{
  "train_examples": 97500,
  "num_classes": 12,
  "bias": "all",
  "conv_stem": false,
  "layers": 8,
  "loss": "binary_cross_entropy",
  "lr": 0.00061,
  "eps": 1e-08,
  "epochs": 72.5,
  "warmup_steps": 550
}
Rows from block 3 of a small image classifier, named by matrix and row number. Rows with one number belong to one neuron. Each number is 128 + 32 x the weight over its row's rms, rounded and kept within 0 to 255. All counts start at 0. After the name is the row's rms in percent of the matrix's.
After each neuron's rows are labels from the 100 images, of 14848, where the neuron reaches its highest value: "responds to" is what is common among them. Only what is clearly more common there than usual is listed. The data: drawn human figures in many poses.
# fc1: MLP up (model.blocks.3.mlp.fc1.weight, 960x320), inputs 256-319
# fc2: MLP down (model.blocks.3.mlp.fc2.weight, 320x960, transposed), outputs 256-319

fc1.556 111 [169 187 168  84 159 168 137 147 181 143  92 112 129 131 133 108 168 128 164 135 131 158 158 157 185 119 117 152 102 107 136  82 143 150 141 169  77  92 120 120 122 122 147 129 141 151 107  23 139 142 158 111 111 115 134 162 112  76  92 157 139  91 113 158]
fc2.556 119 [122 147 106 138 120 150 119  86 114  88 169  80  86 190  87 143 149 166 151 143 101 110 145 140  78 124 130  76 115 144  75 117 159 146 128 188 103  38 106 103 169 185 138 151 108 153  76 143  98 116 147  94 145 108 158 104 138 147 150 121 138  86  77  96]
responds to: pink trousers

fc1.125 099 [121 118 118  73 143 154 141 146 125 109 107  19 180 113 128 143 114 134 110 149 144 125 129 154 116  66 174 110 126 118 163  69  81 172 138 117  89 166 132 119 112 124 115  81 123 175 146 122 134 137 146 146 137 178 158 155 194 142 122 147  94 106 127 168]
fc2.125 086 [ 98 134  67 163 117 180 117 177 107 155 121 187  68  96 167 151 185 208 114 189  82  80  43  89 104 158 102  62 166 201 129 171 120  79 169 102 115 117 117 136  95 117 102 116 127 133  86 215 130 121 114 139 146 106 139  74 108 139 158  98  82 187 119  51]
responds to: pink trousers

fc1.510 097 [110 160 179 134 121 109 165 152 126  79 125  56 145 132 170 165 147  98 132 121 181 151  84 141 145 125 122 118 175 203 112  94 176 122 185 126 167 146 103 131 202 100  93  74 173 135 125 107  83 122 122  58 119 100 210  61 219 154 133 139 123  90 139 145]
fc2.510 090 [149 127 155 104  93 212 103 142 105  52 130 174 157  97 156 166 162 154 160 110  76 123  50 117 138 122 144 136 119 131  79  92 155 110 164 151 106  46  84 166 160 105 135 145 107 168 106 104 106 159 157 126  95 138 140 118 187 149 135 159 122 155  83 186]
responds to: green trousers

fc1.497 093 [149 163 110 151  86  62 113 106  93 154 124 142  58 120 160 176 154 151  87 128 136 146 122 126  88 159 114  80 144 141 109  34 148 119 178 109  92  92 195 127  98 121  99  57  59 109  70 185 142 147  77  80 134 112 137 162 149 141 130 135 105 105 178 153]
fc2.497 080 [106  89 168 149 163 119  70 129 124 145 104 171 149 127  69 166 172 105 117 154 145 177 139 137 146 124 216 142  97 128 129 117 113 144 113  85  87 161  68 138 109 113 192 158 157 119  92 160 133 103 141  83 142 155 164 134  73 122 151 132 167  68  56 158]
responds to: teal trousers; splits

fc1.131 106 [102 168  81 160 118 149  98 145 174  79 189 126 106  99 116 145 169 153 172 138 107 102 126 140 152 166 136 136 124 182  96  85 143 110 124 172  95 150 135 101 121 128  70 125 191 125  83 161 155 192 111  96 131  78 128 144 121 123  71 129 102 157  96 207]
fc2.131 133 [130  71 132  99 151  96  98 126 180 114  94 154 164  93 111 127 175 120 152 131 155 148 118 150 103 133 109 153  59 106 123 141 124 142 130  98  96 116 148 145 126 138 204 112 121 145 153  85  83  86 146 106  55 125 167  94 115 201 121 134 206 100 107 114]
responds to: orange trousers; red trousers

fc1.254 113 [107 166 180  83 102 109 130 114 149 158 173 143 102 167 137 195 158 129 129  56 121 166 138 107 124 167 150 165 132 146 101  49 147 112 130 178 162 182 206 130 123 112 137  77 104 159  75 147 112 126 153  49 140 104 175 181 143 114 141 167 124 106 182 166]
fc2.254 105 [107 145 121 210 148 206 168 151 152 209  89 103 111 104  82 161 158 193 129 193 141 118 113 138 128 151 152  76 125 120 163 154 107 125 128 134  61 128  96 144  65  73 173 122 112 118 122 144 113 129 135  93 160 105 172 104 153  99 102  98 120 105 132  82]
responds to: stocky; purple trousers; blue trousers; top: brown

fc1.11 109 [111 150  91  52 115 130  95  86 114 127  82  96 134 175 131 134 136 133 109 172 160 122 113 175 151 135 192 138 139 160 142 123 142 144 134 138 175 157 110 130 180 152  44 146 113 183  64 129 100 123 162 125 143 134 173 190 137  90 125 105  79 108 136 197]
fc2.11 114 [157 143 119 100 153 107 195 134 141 101  16  96 175  91 127 129 159 122  95 158 122 145 113 174 129 110 151 152 124  74 177 145  90 143  68 131 126 150 103 136 116 124  62 146 161 134  84  75 149 124 173 171 109 104 134 144 175 108 105  87 126 175  97 162]
responds to: pink trousers

fc1.187 091 [155 132 189 120 122  79 136 135 107 134  99  87  90 118 139 124  74 141  96  95 114  99 114 119 100  75 151 144 110 107 135 127 121 133 116  84 137  96 176  91 136 128 129  70 181  80 151 155 135 136 112 128 110 100 120 155 161 170 136  93 102 146 142 153]
fc2.187 088 [101 169 130 154 108 117 138 128 159 203 150  95 142 143 102  83 129  80 144 152 112 156 147  89 124 178  82  94 137 100 137 122 101 157 119 203 130 147 110  87 156 180 187 217 111  87 128  59  79  98 133 141 101 132 115 173  92 133 139 128 115 106 148 140]
responds to: splits; kicking

fc1.725 097 [113 127  50 188  85 114  81 139 163 111 109 177 116 132 110 140 234  98 150  99  96 189  95  96 176 139 140 124 155 144 101 144 171 142 141 103 120 126 180 139  57 151 133 124 114 152  45 110 139 142  86 136 108  97 136  79 126 122  68 124 118 105 134 151]
fc2.725 107 [ 77 137 100  80 110 169  87 131 141 143 140 142 116 137 117  98 178 167 142  95 112 112 120  82 141 132 129 132 116 158 145 121 166 114 223 126 174 101 117 181 165 163 165 128  71  72 137 125  86 127 160 158 139  77 103 125 121  91 174 125 144 117 160 120]
responds to: red trousers

fc1.612 102 [112 176 161 155 186 120 125 121 155 123  72 134  93  78 160 160 176 133  84 119 185 114 167  97 134  80 214 129 123  94 145  91 178 161 134  70 109 139 188 141 124 112 125 142 112 118 125 121 133 146 113 136 169 169 112 124 121 134 134 133 166 120  98 103]
fc2.612 091 [125  66 119 145 175  93 119 174 132 124 100 168 122 116 105 148 203 124 155 182 116 112 143 137 126  95 128 127 148 203  90 117 162 143 113 141 107 141 154 125 112 161 128 144 196 162  74 174 150  98 172  98 123 137 154  82 155 159 120 111  85 101  51 142]
responds to: red trousers

fc1.448 110 [165 129 127 130 114 171  40 127 154 142 133 147 118 144 143 113 154 139 159 111 141 216 127 144 158 150 129 119 182 132 101 126 161 111 136 144 109 172  82 115 129 144 116 110 141 132  70 100 103  96  88  66 102  84 120 132 117 155 154 171 207 139 136 124]
fc2.448 105 [148 123 149 112 114  74  93 129 139 138  96 150 102  76 153 178 136  79 161 116 143  91 139 162 147 135 135 194  61 109 165 139 116 167 156  92 185 122  95 101 123 171 126  98 112 137 118  53 136 103 108  87  73 140 175 126 137 179 118 103 129 119 178 132]
responds to: orange trousers; splits; kicking

fc1.406 095 [131 146 129  80  81 166 204 155 126  48 131 165 167  99 144 146  92 132 116 113 107 107  67 116 149 105 157 156 158 122 135  93 190  75 174 109 147 136 176  80 101 124 107  85 182 141 107 132 117 144 131  78  57 130 118 151 116 137 127 113 137 200 142 166]
fc2.406 108 [114 145 155  93 134  93  70  60 174 168 136  97  79 121 127  76 118  77  80 190 150 161 146  95  91 167 163 134 123  95 100 134  81 160 139 177  61  76 104 150 122 147 157 191  79  73 136  62 114 139 128 139 115 118 116 109  86 162 147 120 141  38 122  92]
responds to: splits; red trousers

fc1.447 111 [106 167 142 115 154 144 103 159 179 152 123 129  99  94 146 141 125 110  84 104 166 127 181  94 139 135 135  74 153 110 160 118 113  84 162  84 158 118 115  93 127 133 110  89  87 131 118 176 103 210 135 117 129  71 144 117 194 162 141 159 133 145 128 175]
fc2.447 143 [179  88  74 138 144 125 143 128  44  91 180 161 158 144 128 141 139 134 153  99  86 120 130 184  84 103 129 152  84 148  51 112 147 119  99 155  77  92 117 170 112 171 135 162 125 192 147 128 192  84 136 113 116 138 144 120  74 109 116 124 101  77  98  96]
responds to: stocky

fc1.42 103 [108 228 134 152 187 205 130 100 144 152 113 109 149  69 123 171 164 158 148 133 158 145 103 150 133 147 118  65 193 163  94 170 152 124 136  88  89 117 181 169 115 107 149 202 133 137  98 138 147 130 161  50 171 135 176 145 174  91  99 114 136 155 116 118]
fc2.42 096 [101 115 117 133  93  96 140 140 100 196 143 169 147 137  81 150 108 109 160 119 125 112 141 130 166 125 113 159 100 121 141 157 154 170 113 161 109 145 149  91 133 133 102 136  83 106 139 126 159  83  90 104  96 159 145 150 131 138 112 140 107 108 170 163]
responds to: teal trousers

fc1.565 088 [110 133 159  54 112  82  65  97  90 124  98  29 103 165 179  95 143 115 111  33 157 105 130 140 117  90 151  99 132 131 174  99 124 109  93 138 110 138 143 160 129 112  39 110 163 175 101 136 122 153 149 133 131 128 113 216 143 118 117  89 103 122 125 164]
fc2.565 082 [130 154 149 157 142 151 198  91 137 181  82 139 143 109  66 161 180 111 155 160  97 142 122 134 143  92 121  60 122 131 172 181 108 137  85 164  91 161 124 133  94 147 129 167 112 124  92  94 111 122 146  92 109  73 148  90 171 108 133 100  95  94 100 110]
responds to: red trousers; pink trousers

fc1.759 094 [ 98 158 183  57 148 155 144 138 153  79 133  75  69 119 129 139 130 121 136 146 157 115 139  82  78 120 129 137 143 119  91  51 172 140 160 130 161 144 135  96 206  79 117 113 114 147 115 120  60 151 140  87 162 183 139 160 148 146 115 187 116 131 124 148]
fc2.759 090 [169 144 113 167  93 172 101 135 160  97 164 230 113  95 137 177 148 118 173 118 134 106  82 112 154 158 123 181  84 118 100 158 121  85 157 153 114  96  94 108  58 128  99 165 148 208 104 157 129 139 116 106 104 129 134  44  58 105  91 117 119 122 116  90]
responds to: white trousers

fc1.48 106 [137 104 198  83 149  91  81 162 145  89 140 181 115 131 144 109 159 122 165 142 129 149 132  54 104 104 125 141 138 145 104  95 101 134 171 128 175 142 148 147 139 125  57 106 159 112  81 132 122 177 153  81 112 159 148 140 115 149 147 156 126 134  85 168]
fc2.48 106 [146  94 147 136 153  71  68 123 137 141 184 160  93 183  76  76 146  80 122  92 103 160 145 111 108 110  86 191  94 166 156  90 123 139 172 183  93 195 156 145 137 127  74 109  76 136  77 112 115  52 134  63  40 145 144  84 105 176 116 108 105 105 162 163]
responds to: green trousers

fc1.602 097 [155 127 169 133 139  90 109 110 137 103 145 161  80 167 154 116 154 104 100 153 199 117 113  98 137  52 155 134 123 146 101  44 158  89 150 133 121 125 148 146 147  73 110 134 124 114 138 150 105 156 136 143  83 178  92  63 135 140  53 146 145 185 135 128]
fc2.602 068 [143 119 161  58 140 106 137 103 135  94 115 135 155 151  92 130 118 120  87 176 143  82 137 123 119 125 146 136  79 139  96 158 158 186  59 175  74 111 132 109 186 118 154 210 121 141 172 130 117  90 130 133 174 146 142 131 132 153  78 134  99 124  68 106]
responds to: white trousers; orange trousers

fc1.440 094 [ 94 147 166  87 130 142 140 183 183 114 107 159 104 101 166 110 108 124  82 143 130 109  91 101 189 102 127 143 141  70 158 151  85 140 175  88 135 117 140  55 124  81 121 115 148 124 148 136 147 129 159 142 112 117 135 111 156 131  99 121 133 139 133 138]
fc2.440 124 [ 92 144  98 119 128 170 165 114 155  99 106  74 155 113 146 122 112 139 134 148 123 164  92 128  93 142 108  81 123  69 133 170  88 150  83 135 103 153  24 112 144 185 170 142 106  56 115 101  92 155 152 135 157 108 130 123 124 117 172  99 103  84 110 143]
responds to: splits; yellow trousers; red trousers

fc1.38 089 [126 146 174 181 131 126 114 100 113 155 126 107  49 123 167 151 173 128  94  69 175  89 135 119 127 106 203 125 181 125 117  93 181 123 155 122 123 151 153 144 120 153 108 116 118 151 134 146 153 152 103 116 141 154 117 110 135 204 118  94 148 110  76  97]
fc2.38 086 [108  76 125 138 131 143 144 184 177 127 113 210 170  66  93 135 189  91 149 158 126 125  92 163 128 132 127 142 130 127 134 122 118 116 162 105  74 129 132 125 113  99 207  97 186 182 181  92 182  89 140 145  82 133 175  62 119 110 144 165 117  88  91  93]
responds to: orange trousers; handstand

fc1.305 101 [168 163 171 111 105 144 133 174 166  62 103 140 124 128 175 169 119 125 148  80 190 192  30 142 137 119 148 111 160 104 118  49 110 128 170 128 159  76 152 103 131  66  72 119  97  85 101  54 107 137 121 117  94 162 192  89 164 149 110 204  69 102 120 207]
fc2.305 104 [114 147 137 111 115 157  92 112 156 127 174 163  92  94 165 127 162 123 134 143 136 121 146  99 121 104 197 110 113  96 117 134 119  99  88 152 139  49 114 103 110 183  71 158 132 106 111 164 115 213 127 156 129 141 118  66 135 126  66 108 177 158  91 103]
responds to: green trousers

fc1.329 099 [ 99 156 171 151 145 144 100  82 101 111 156 153 126 125 145 165 162 142 101 117 138 172 151  94  90 105 154 154 146  92 100  90 106  93  83 107 145  89 155  45 133 135 134 107 127 107  96  99 131 123 148 143 157 163 110 172 121 103 174 159 123  92 110 134]
fc2.329 092 [173  99 116 205 121 128 105 180 139 141 179 171  99 117 106 129 183 136 155  78 145 114 121  88 153 129 119 120 128 171 151 125 152  64 136 141 116 164 143 183  49 121 132 142 168 155  84 119 130 128  85  90 124 134 105  87 117  57  82  95 162 171 109  99]
responds to: teal trousers; purple top; blue top

fc1.595 102 [123 107 116 124 121 128  85  78 104 157 170 175  92 189 158 122 165 126 166 124 138 122 146 145 161 151 150 100 106 196 139 115  93 112 183 111 137 103 118 178 103 132 110 109 100 180  69 138 105 152 145  95 151 172 148  76 111 112 104  99  97 118 109 118]
fc2.595 083 [145 135  99 193 127 128 106 123 141 137 140 138  88 139 183 123 133 117  93 156 173 114 157 117 124 142 118  63 203 155  83 149 173 120 116 135 131 137  94  45 122 123 161 117 136  81 127 161 141 112 115 162 109 105 121  84 144 146 189  97 148 136 136  39]
responds to: handstand; pink top; black top

fc1.655 115 [133 148  76 131 139 150 122 165 151  93 173 127 104 165 139 106 181 180 176 143 162 100 134  99 127 140  80 109 201 205  90  89 133 107 161 155 176  98 105 114 165 160 104 109 146 122  55 159  13 160 114 136 161 107 122 112 139  87 130 137 120 151 104 132]
fc2.655 156 [120 106 118  79 138 111 149 116 139 138  97 133 112 141 114  66 124  72 181 107 113 135 127 124 141  85 156 217  81  63 108 117 149 162  90 171 132 126 129 113 120 114  54 187 133 159 137  49 194  94 159 122 114 149 109 162 109 124  73 102 106 121 123 173]
responds to: handstand

fc1.128 100 [162 154 103 140 130 106 109 138  71  78 180  67 101 163 157 145 120  91  90 116  87 113 114  92  89 130 115 162 131 147 131 167 136  91  97 159 164 118 155 104 170  79  95  86 108 168 114 141  52 132 159  97 154 103 122 160 113 108 171 159 170 113 109 109]
fc2.128 099 [103 111  92 110  92 133 120 125 156 126  66 113 114 146  99  68 146 147 161 126 174 129 178 110  90 156  86  84 111 112  68  88 130 147 126 153 159 122 139  70 198 139 103  92 100  31 106 119  78  87 138 165  91 125 116 171 120  68 131 110 139  71 162 122]
responds to: white trousers; grey trousers

fc1.401 092 [109 131  98  87  77 121  64 133 177 125 161 118 124 128 118  90 105  91  85 174 157  85  87  32 138 173 137 112 160 139 111  97 147 122 107 184 102 187 158 169 145  58 159 175  93 147 140 116 112 147  81 136 127  93 117 169  96 120 157 125 106 186 149 132]
fc2.401 090 [147 167 133 108 144 127 153 119  70  84 124 114 157 151 163  96 115 168 109 136  97 151  98 174 100 112 138  70 109 151 165 142 138 200 150 124 113 141 106 146 174 128 164 108  59 131  51 142  94  98 160  89 146 105 104 193 159 132 218 130  86 135 132 147]
responds to: green trousers

fc1.419 114 [120 143 116 143 168 160 116 133 189 141 147 129  96 115 149 165 141 147 118 145 170  98 159  67 110 114 133  48 147 174 194 107  72 134 136 136  85 153 124 187 141 137 125 162  86 117 118 169  83 172 121 124 189 127 147  50 133  94 110 128  83 133  85  89]
fc2.419 131 [114 122  88 150 137 115 119 137 123 143 153 141 132 105 151 157 134 169 125 146 140 103 137 129 132 166 132 115 148 178 161 130 182 120 211 149 133 113  98 162 145 133 126  47  95  96 112 186 103 101 115 160 112 134 138 151 141  73 197 114  97 116 163 131]
responds to: handstand

fc1.475 098 [103 206 133 131 157 177 104 144  90 174 195 200 113 129 139 152 179 110 129  74 139 156 131 112 142 146 141 147 164 141  82  85 182 114 180 164 101 215 160  87 159 121 135  98 118 148 114  90 144 136 181  94 134 152 161  90 123 141 134 118 107 116 117 114]
fc2.475 087 [132  51 143 143 146  56 126 157 135 106  54 119 150 119 111 128 125 109 140 159 109  85 122 100 113  78 112  92  88  93 113 160 138 225  78  86 132 132  80 110 144 157 155 155 125 147 163 117  73  84 122 146 100 175 181 135 126 196 160 105 170 104  76  73]
responds to: orange trousers; splits

fc1.372 097 [153 115 148  87  92 131 112 128 159  73  98 136 132 101 112 184 163 151 130 157 177  98  67 149 147 120 148 132  85 117 137 146 173 154 112 145 188 139 140 138 102 132  85 136 145 130 106  77 124 141  92  95 135 172 164 140 162 111  36 145 151 142  92 150]
fc2.372 109 [100 128 129 113 135  59  96  98 124 212 163 106  88 166  97  43  93  90 109 142  87 138 193 130 133 135  63 149 123 117 118 137 139 115 103 172 126 131 196 124 112 136  98 171 146 115  91 119 138 127 129  98 134  88 131 188 141 114  99 118 158 102 164 134]
responds to: handstand

fc1.307 094 [119 201 123 142 255 147 105 142 147  87 153 145 143 124 142 140 162  82 104  82 121  97 111  92  95 106 120 140  93 103 106 138 144 129  75 142 149 174 216 140  94 144 167  94 125 144 128 156 143  98 201 135 133 190  96 182  92 136 147 130 137 166 125 174]
fc2.307 108 [105  55 138 155 153 153 166 152 150 110 148 177 115 150  99 131 166 146 158 130  93 192 118 138 154 169 104  95 152 123 140  86  93  80 161 101  94 133 140 128 105 107 144 103 132 159  97 128 140 156 153  86 100 141 162 127 152 106  93 165 140  88 157 180]
responds to: pink trousers

fc1.112 095 [144 139  98 107 215 108 132 187 177 130 130 142 136 135 186 132 171 153 128  87 113 123  94  90  97  67 134 140 113  71 138 107 195 171 170  84 128 126 170 178 117  93 167 133 136  84 133 171 110 147 158 125 165 169 101  75 150 175 159 102 147 165 142  84]
fc2.112 099 [122  89 121 165 193 151 196 172 136 124  82 145 146 127  90 113 175 165 132 145 110  95 114 125 136 131 168 108 155 151 147 209 161 144  91 138 102 124  87 157 105 116 140 113 138 101 121 165 152 156 150 169 160 119 110 161 107  85 173  92  79 154  80 142]
responds to: splits; purple trousers; pink trousers

fc1.636 085 [145 130 125 109  75 172 135 146 105 130 128 128 116 147 178 135  99 125 126 117 120 155 111 118 120 123 123 147 164 152  86 118 174 131 191 145 154 136 139 135 216 173 104 116  82 191 132  98  65 114 157  75 159 116 193  88 178 162  93 137 104  92 120 127]
fc2.636 083 [106  82 147 146 123 129 183 110 140  70 180 184 134 125 110 155 106 142 108 144  37 136 132 154 151 205  88  99 127  73 145 114  92  75  89 117  97 120 133 106 140 142 116 110 158 180  60 179 154 178 177  91  82 109 141 120 154 131  75 154 120 124 150 176]
responds to: teal trousers; green trousers

fc1.558 100 [127 146 111  56 128 101 106  93 128 143 122 129  70 122 105 180 117 108 119 173  85 146 101 131 110 190 164 104 126 168 133  85 117 114 155 146 100 149 103 175 240 152 141 110  75 122 137 135  84  66 185 120 151 195 183  83 111 178 143 169 148 155 122 124]
fc2.558 111 [ 34 127 136  65 148 168 167  69 123  29 162 105 211 112 113 141 114 148 108 188 160 116 138 168 125 170 126 138 131  70 134 112 176 160  73 124 124 152 132 107 159 105  97 149 110 127 105 166 190 118 145 115 145 130 180 150 152 108  89 172  88 135 117 142]
responds to: white trousers; orange trousers; teal top

fc1.0 097 [146 108 225 127 109 157 134 112 102 145  88 163  56  97 137 139 169 136  93 122 193  54 118 112 118 119 156 111 118 120 165 135 127 133 237  97  95 123 111 189 117 132  72 121  97 143 117 162 116 164 145  86 174 115 171 104 152 177 121 119 100 105 113 106]
fc2.0 073 [116  69  94 168  86  76 130 156 143 116 113 166 154 102 164  66 104 108  99 179 135 147 108 154 167 143 110 135 142 116 157 127 164 112 131  55 134 148 149 121 105 107 206 108 179 161 160 142 198  65  90 117  70  90 115  42  78 140 137 139 184 142 154  65]
responds to: orange trousers

fc1.460 089 [151 132 127  99 133 150 169 189  95 106 129 106  96  84 165  97 195 176 156  95 118 131 155 110 118 157 142  95 135 161 153 160 145  54 145 168 151 151 202 136 152 157  86 140  94 185  87 153  60 164 203 135 126 106 149 130 138 128 185 125 159 118  95 120]
fc2.460 083 [126 122 128 121 160 141 131 105 142 134 137 139 102 146  89 114 173 139 169 155 123 179 172 106  75 129 102 134 143 136  97 147 113 137 118 162 107 105 117  88 113 135 141 149 123 148  78 121 129 109 179  97  95 106 157 107 120 104 152 131 101  93 130 114]
responds to: splits; red top; pink trousers

fc1.336 108 [184 186 141  83 102 165 172 155 109  88 126 114 144  73 169 158 135 166 165  71  91 110 145 143 150  95 188 167 160  89 130 101 181  89 141 123 143 131 120  97 128 146 124  81 127 113  98 109 103 159  98  99  98 141 139 165 167 119 144 116 174 204 139 120]
fc2.336 129 [ 69 137 144  78 136 113 124  73 176 181 133  75  98 165 100  37  77 114  86 178 124 139 154 109 109 159 108 108 172  96 118 121  93 157  98 173  63  97  84 131 141 121 134 179 112  78 142 122 124 145 150 146 136  87 113 141 125 108 161  95  99  46 131 102]
responds to: splits; green trousers

fc1.501 101 [163 157 158 126 191  96 140 182 159 128 152 131 102  98 159  96 135 157 180 123 135 101 141 128 145 102  95 127 117 123 160  60 118 135 171  89 161 132 103  93 119 153 182  49 185 177 111 164 132 194 180 148  92 126 138 141 142 149  93 157 113 166 164 125]
fc2.501 113 [109 135 120 126 158 156 175 122 149 112  78  91 142 143  96  96 132 146 115 177 142 150 122 130  91 116  99  91 149 103 122 123  98 180 111 136  76 100  98 158 154 123 178 155 112  70 167 117 124 147 174 169 164 141 142  93 166 130 131 160 116  91  60 119]
responds to: teal trousers; yellow trousers

fc1.692 109 [166 154 125  99  67 143  74 156  92 114 157 112  77  97 167 143 133 105 154 125 135 154  90 126  54 138  95 148 116 156  68 126 158  79 192 104 117 153 160 142 153  93 168 118  35 182  95 133 105 124 148  55 176 128 187 127 122 147 132 114 140 132 105 125]
fc2.692 116 [129  93 199 121 138 105 146 146 108  72 107 177 158 173  91 145 106 135 121 148  69 130 155 165 177 144 137 123 109 122 138 153 162 137  98  98  81 158 105 112 119 130 155 185 150 182  73 170 134 122 158  94 110  99 138 150  78 178 148 198  84 151  79 175]
responds to: teal trousers

fc1.397 095 [165 176 162  64 145 145 187 167 138  83 115 158 111 135 148 193 134 182 155  79 134 127  59 166 128 108 150 182  99 124 143  97 147 119 162  80 159 117 149 148 164 153 130  77 147 148 115 127 145  99 168 136 111 128 139 132 120 102 100 147 123 193 175 151]
fc2.397 107 [144 136 127 144 142 114 120  96 107 172 132  49  89 186 100  53  86 110  89 118  96 162 177 109 111 118 119 117 123  90 140  99 149 161  93 181  64 133 151 185 130 113 138 198  97  75 146  72 110 153 149 121 139 142  98 177 119 123 130 131 142 122  98 114]
responds to: teal trousers; splits

fc1.67 116 [130  98 185  80 153 101 101 100 156 100 147 130  44 172 135 135 159 188 152  95 182  99 155  89 133 102 131 122 121 157  79  66 123  74 121  80 181 140 177 110 166 161 127 147 130 153  88  78 105 127 124  73 110 124 128  98 104 158 140 127 117 144 163 152]
fc2.67 121 [186 119 170 127 101 104 158 176  95 154 135 142 104 140  81 152 186 164 189 152  80 135  99 109 100  63 137 161  78 191  80 131 138 175 133 192 149 109 180 116  99 151  46 187 138 158  61  99 131  86 131  69 103 173 163 165 127 184 120 107 146 130 123 144]
responds to: splits

fc1.671 089 [126 127 188 142 106 180 122 146 107 138 115 149  65  92 142 169 189 112 114 112 126  82 110 113 146  97 196  66 169 135 141 120 206 100 165 103 105 175 128  93 129 110 122 113 123 198  92 138 122 124 133  97 114  95 140 107 121 153 140  96 110  88 118  98]
fc2.671 089 [167 106 155 103 117  74 102 129 162  58  90 170 135  85 124 111 190  77 183 132 152 122 107 119  70 126 131 172  62 120  96 134  96 172 126 115  88 129  96 132 110 112 144  95 146 114 125 108 137 152 140 131 106  93 147  80  99 120  96 122 155  97 127  99]
responds to: red trousers; orange trousers

fc1.196 102 [105 178 201 117  99 135 168  84  89 160 160 186 104 103 145 113 138 132 108 144 180  92  85  98  81 176 149  77 163 178 116 113 133  94 164 164 123 131 111  87 118 101 114 144 134  84 109 188 130 176  84 109 144 153 118 122 121 115 111 135 108 122  87  65]
fc2.196 089 [ 98 105 121 129 132  95 155 120 133 131 139 138 115 149  87  82 133  81 156 145  56 161 139 201 154 122 126 133 108 113 132  51  98 161 146  96 140 110 100 136 150 178 105  99 165 167 108  66 150  83 184  84  90 122 198  98 174 123 120 151 136  75 133 148]
responds to: orange trousers; handstand

fc1.757 095 [178 137 177 152  97 133 110 162  95 133  69 139  62 106 109 148 173  93  98 106  93  76 106 111 125  65 149  99 127 152 163 108 208 111 192 113 120 134 156 116 138 157 137  94  90 167 118 107 107 129 117  65 102 108 110 119 140 131 176  75 158 140 143  92]
fc2.757 084 [134  90 128 162  88 115  84 129 130 106 123 170  88  88 158 100 145  84 145 132 154 153 123 132 170 167 127 134 105 127 111 137 124  93 166  70  81 120  80 165 133  96 182 101 155 113 166  89 145 120 153 120  98 100 162  48  81 161 208 160 169 100 120  63]
responds to: red trousers; splits

fc1.81 090 [101 154  49  87 217 124  74 110 140 154 108  91 113 104 184 126 136 147 141 150 183 114 137 104  98 147 196  84 205 116  90 151 157 203 148 103 137 101 147 160 150 153 119 126 114  61 115 193 128 110 220 105 126 140 121 131  98 196 157 132 132 151 131 157]
fc2.81 093 [ 27 122  79 118 158 168 150 141 179 152 144 143 117 109 117 158 161 156 161 163 109  82 143 135 200 156 114  89 147  58 174 103 153  96  85 147 161 156 161 104 122  85  85 150 137 127 136 163 216 113 175 113 149 131 196 123 153 128 100 107  61 138 154  99]
responds to: white trousers; white top

fc1.592 112 [135 176 127 133  81 126 113 148 102 110 161 115 138  85 156 139 109 124 141 143  80  98 103 156  89 169  87 151  76 169 118 183 116 141 178 127 111 125  74  64 126 114 106  79 141 185  72 163 128 169 152  73 188  96 126 134 135  87 110 113 119 145 122 117]
fc2.592 135 [135 165 114 119 146 185 182 173 108  63 117 164  94 149 122 180 153 112 110  92 101 161  77  81 149 151 123 166  73  65 119  81 156 112  94 143 130 205 112 148 136  72 105 133 122 151 206 131 127  95 130 106  88 194 145 138  93 135 113 196 148 156 132 169]
responds to: stocky; pink trousers; white trousers

fc1.315 104 [108 218  70 128 149 211 116 196 199 148 142 138 149  89 127 187 148 182 147 111 127 174 118 127 144 158 155 128 154 123 119 133 172  89 157 123 120 152 146 162 119  79 129 146 133 134 103 117 135 141 156 112 144 149 189 140 152  90 143 170 106 132  99 158]
fc2.315 113 [111 154 130 135 127  93 107 117  82 179 125 122 129 120 140 116 127  86 161 151 145 132 139  99 107  95 121 125  70  56 124 155 134 192  93 139 154 123 153  93 141 177  98 185  37  82 134  83  79 106 109 130 133 199 149 145 108 176 119 121 157 141 119 133]
responds to: red trousers